config = dict(
    model='audio-text matching model',
    dataset='simulated sounds of rotating machines with and without faults',
    train_examples=39062,
    noise_aug=0.002,
    time_shift_ms=50,
    n_mels=64,
    hop_length=160,
    input='log_mel',
    spec_augment=False,
    win_length=512,
    encoder_arch='transformer',
    encoder_norm='layernorm',
    encoder_norm_position='pre',
    encoder_activation='silu',
    encoder_mlp_ratio=4,
    encoder_head_dim=48,
    encoder_fused_qkv=False,
    encoder_bias='none',
    encoder_qk_norm=False,
    encoder_parallel_block=True,
    encoder_inner_norm=True,
    encoder_moe='expert_choice',
    encoder_num_experts=16,
    encoder_moe_every=2,
    encoder_expert_mlp_ratio=1,
    encoder_experts_per_token=2,
    encoder_shared_expert=False,
    encoder_subsampling=2,
    encoder_layers=12,
    encoder_width=192,
    encoder_positions='conv',
    fusion='cross_attention',
    tokenizer='word',
    vocab_size=51,
    fusion_encoder_width=256,
    fusion_encoder_layers=8,
    fusion_encoder_norm='layernorm',
    fusion_encoder_norm_position='pre',
    fusion_encoder_activation='gelu',
    fusion_encoder_mlp_ratio=4,
    fusion_encoder_head_dim=64,
    fusion_encoder_fused_qkv=False,
    fusion_encoder_bias='none',
    fusion_encoder_qk_norm=False,
    fusion_encoder_parallel_block=False,
    fusion_encoder_inner_norm=False,
    fusion_encoder_moe='top_k',
    fusion_encoder_drop_path=0.05,
    fusion_encoder_num_experts=16,
    fusion_encoder_moe_every=2,
    fusion_encoder_expert_mlp_ratio=1,
    fusion_encoder_experts_per_token=2,
    fusion_encoder_shared_expert=False,
    fusion_encoder_positions='learned',
    fusion_encoder_cross_attention_every=1,
    residual_init='none',
    optimizer='adamw',
    lr=0.001,
    beta1=0.9,
    beta2=0.999,
    eps=1e-10,
    grad_clip=0.5,
    ema_decay=0.99,
    steps=6400,
    batch_size=256,
    epochs=41.9,
    lr_schedule='wsd',
    decay_fraction=0.4,
    final_lr_fraction=0.01,
    warmup_steps=1280,
    weight_decay=0.1,
)
Rows from block 2 of the fusion encoder, named by matrix and row number. Each number is 128 + 24 x the weight over its row's rms, rounded and kept within 0 to 255. All counts start at 0. Numbers have three digits each. After the name is the row's rms in percent of the matrix's.
# q: cross-attention query (fusion_encoder.blocks.2.cross_attn.q.weight, 256x256), inputs 0-255
q.248 085:104087105138155146119147121142101112109141116130116111120159124153156126098118106095124119124152118140104116130121091140109101130140133137152131107130087145127181097111129134133171155127127121108101082099097114128148138145124088145127133097115086190100147092137162118128129105129131140121098133112081155109065117175105112171118136167090145101125157153098164164192104172134074098142106141076150104128092089102116123121095119142124114115113107139096113130106095097138127128071099146165173134126121146123109088095107119135123169162162119138140096122136094113160168179160123116170117114158099142125113120116110155133157123119146112084122133099149106130134125130116125124133133162145159140127124128096150155116093112142141149082170115094161120142097109110110082121140145120
q.249 095:123118117129128134137157113131155090160133092184083146106134141076080168143133154148134159124173110133145145157154117126163105153125073105121108109121089114140111108120116180104127123129082123114098136160129114114148149084100135159128153080111073140162137108117090115114120173147103099122190176071160127126157144062125120132150117116119118177163108153074134115114164119095144133098145095131147155169144138151122111129156127099090116131118095167154103136109144121131123161117112168151128128147146130113123150164139150117134112110136124120166142123096146134108130125131124155103094145148187097152119123126112128125119111123103128127111084127140102106129173156111107124128116137125138130149129143129155071123142091114164115121123129173132138152140130167150114113150090146
q.250 090:140137103170136165153148164101127115140131077198106148102092147144086135152187150140131150073130129124131134117109110153150163102095088127158149100126110071142072102144132131138128133130106153129119122140114109081100147089155112135119124108131123076168085117091095093169108157145108129133108129166139099120155115136120099100153140144109105161096105116132108098156152129126138179158111135130108143119127131129125143107144126152118127147154156128132150167154129121171103170099128119141147159149119093129141106096109135168100150104106145114142127129120174154151086115117119114090155164147123137132122099133110151130111163101111124119140103133131090100104149141147131094174152118127150134095124125124157110124168103122145082112141144135140124140081106113164115171173086106
q.251 092:087135129135114116079132144133131143102160098081149113143133144126122135118120139135120100123163113126127130136147098153187151146126147163175107137158143129117180161096120130106178133109194133118086103124105109161124130143142120127143137144155182104154112102159117109124063094125127113145150092111162105138074134159102107149113160143095153103116149118132090160104089126183125104091118114156116096106117116153137132142109153112167140181135090117116162139142127123144118116107115115117150138138175126112115122138168143142109116108164157148103093132165131094119125156130120147109096146120123102097192136131158144140109156142138144133105155101156089140149137147112162149152115111177149148137134133105105117107110086120121105106129082160155125160145089161094116148134110096
q.252 093:147096108109169078077168111117119115105137093128119099151151125092176149149112116130151158146114134123143155153153111102118166087108156131126119119126127123127134108092115131136154110183177100088159120151111083121117164154142158133100118156147139136111168138136166103102130139112162169097154144148138137152126152145097124103161110114153137130166152114147121095141129130144110158107166103153125131109140101131154126157105149161137107143110146102124153152106114106113095124130136132099136155124153096156090132098139144134133140150134163141145107111183094127113137115109103169129136101114095119135107156134141137123185108159163107136098144130133109198147122155151187096127123111173093136120123134126133180179125154085109065090135108106145086100112130117108119137103133127
q.253 102:155143121144141149170138114108149124091162134169121132136122129091139133151108122146105153102101168117155152090090154139147139176134151154135136139090085158103104154124111128133147098115115132110101110144099138140092147079133106142130117106152116123131071180101094117097104123138087101140126127136149107142148151104149111103105124115154160165152128148123081073131118093113128131116154119182099159157170074141121169086129122114127101121137152102128114146127107133155059148128107108127101139133141090142139123124126139149155113111104181092151093086128135178160124092168142148086135140128137141097136133143101127155127134130146125094139116137143114118139149143124134136130133126146128134145110108130144072166161135114107095151087173164066172097111100125131148147097122119
q.254 108:152117118138121153178149103147127103085093142125100121140123105114127137179142124133118155129106167102104129091114152126114124169134106110133124181089117109131106122138142104146108086112081128138155160130163100103111111102132106143140154133118105096119156145154139112130146168116130132125068167198129124107157146142153148108116140085139129139139108102138107091144181160106167119130091162170097128140127101128116136084112118133121130128122200140160120163135094129146142108158173108119163150133125176110120121146119168110109151134048127091146133164117155158142105109151154105107123135110129154082119108113095119130138114141096140121133091157120116133123139090135127105160157151130135131115132175133155116109136175098115158122076164106112120144117073113143143139134139126
q.255 089:172150123152129156129140111159139104133111156122084150102112118136079132167115126127141162122154127124150134150131189158136108151115118109156164142143123111161125151106137089091136121119061142129155155119123094127136156119132154135125163084098102113134146133130116093123158167134099128139158165110133070095112117127152140101148127104130091116180140138101134145133165170095166128124122138116116127127139099123143133083103128078108095134122182153136159147138148137151155127174143153118095110149095183130129143135087129108115137121115123183135166131134133145131144093150123093122112129095115134142104142129089114145126115091096107108121090151074159090158122098132146103136113160109155112095112185125117122141164142123122157108096160155108133095142168119143138085129162168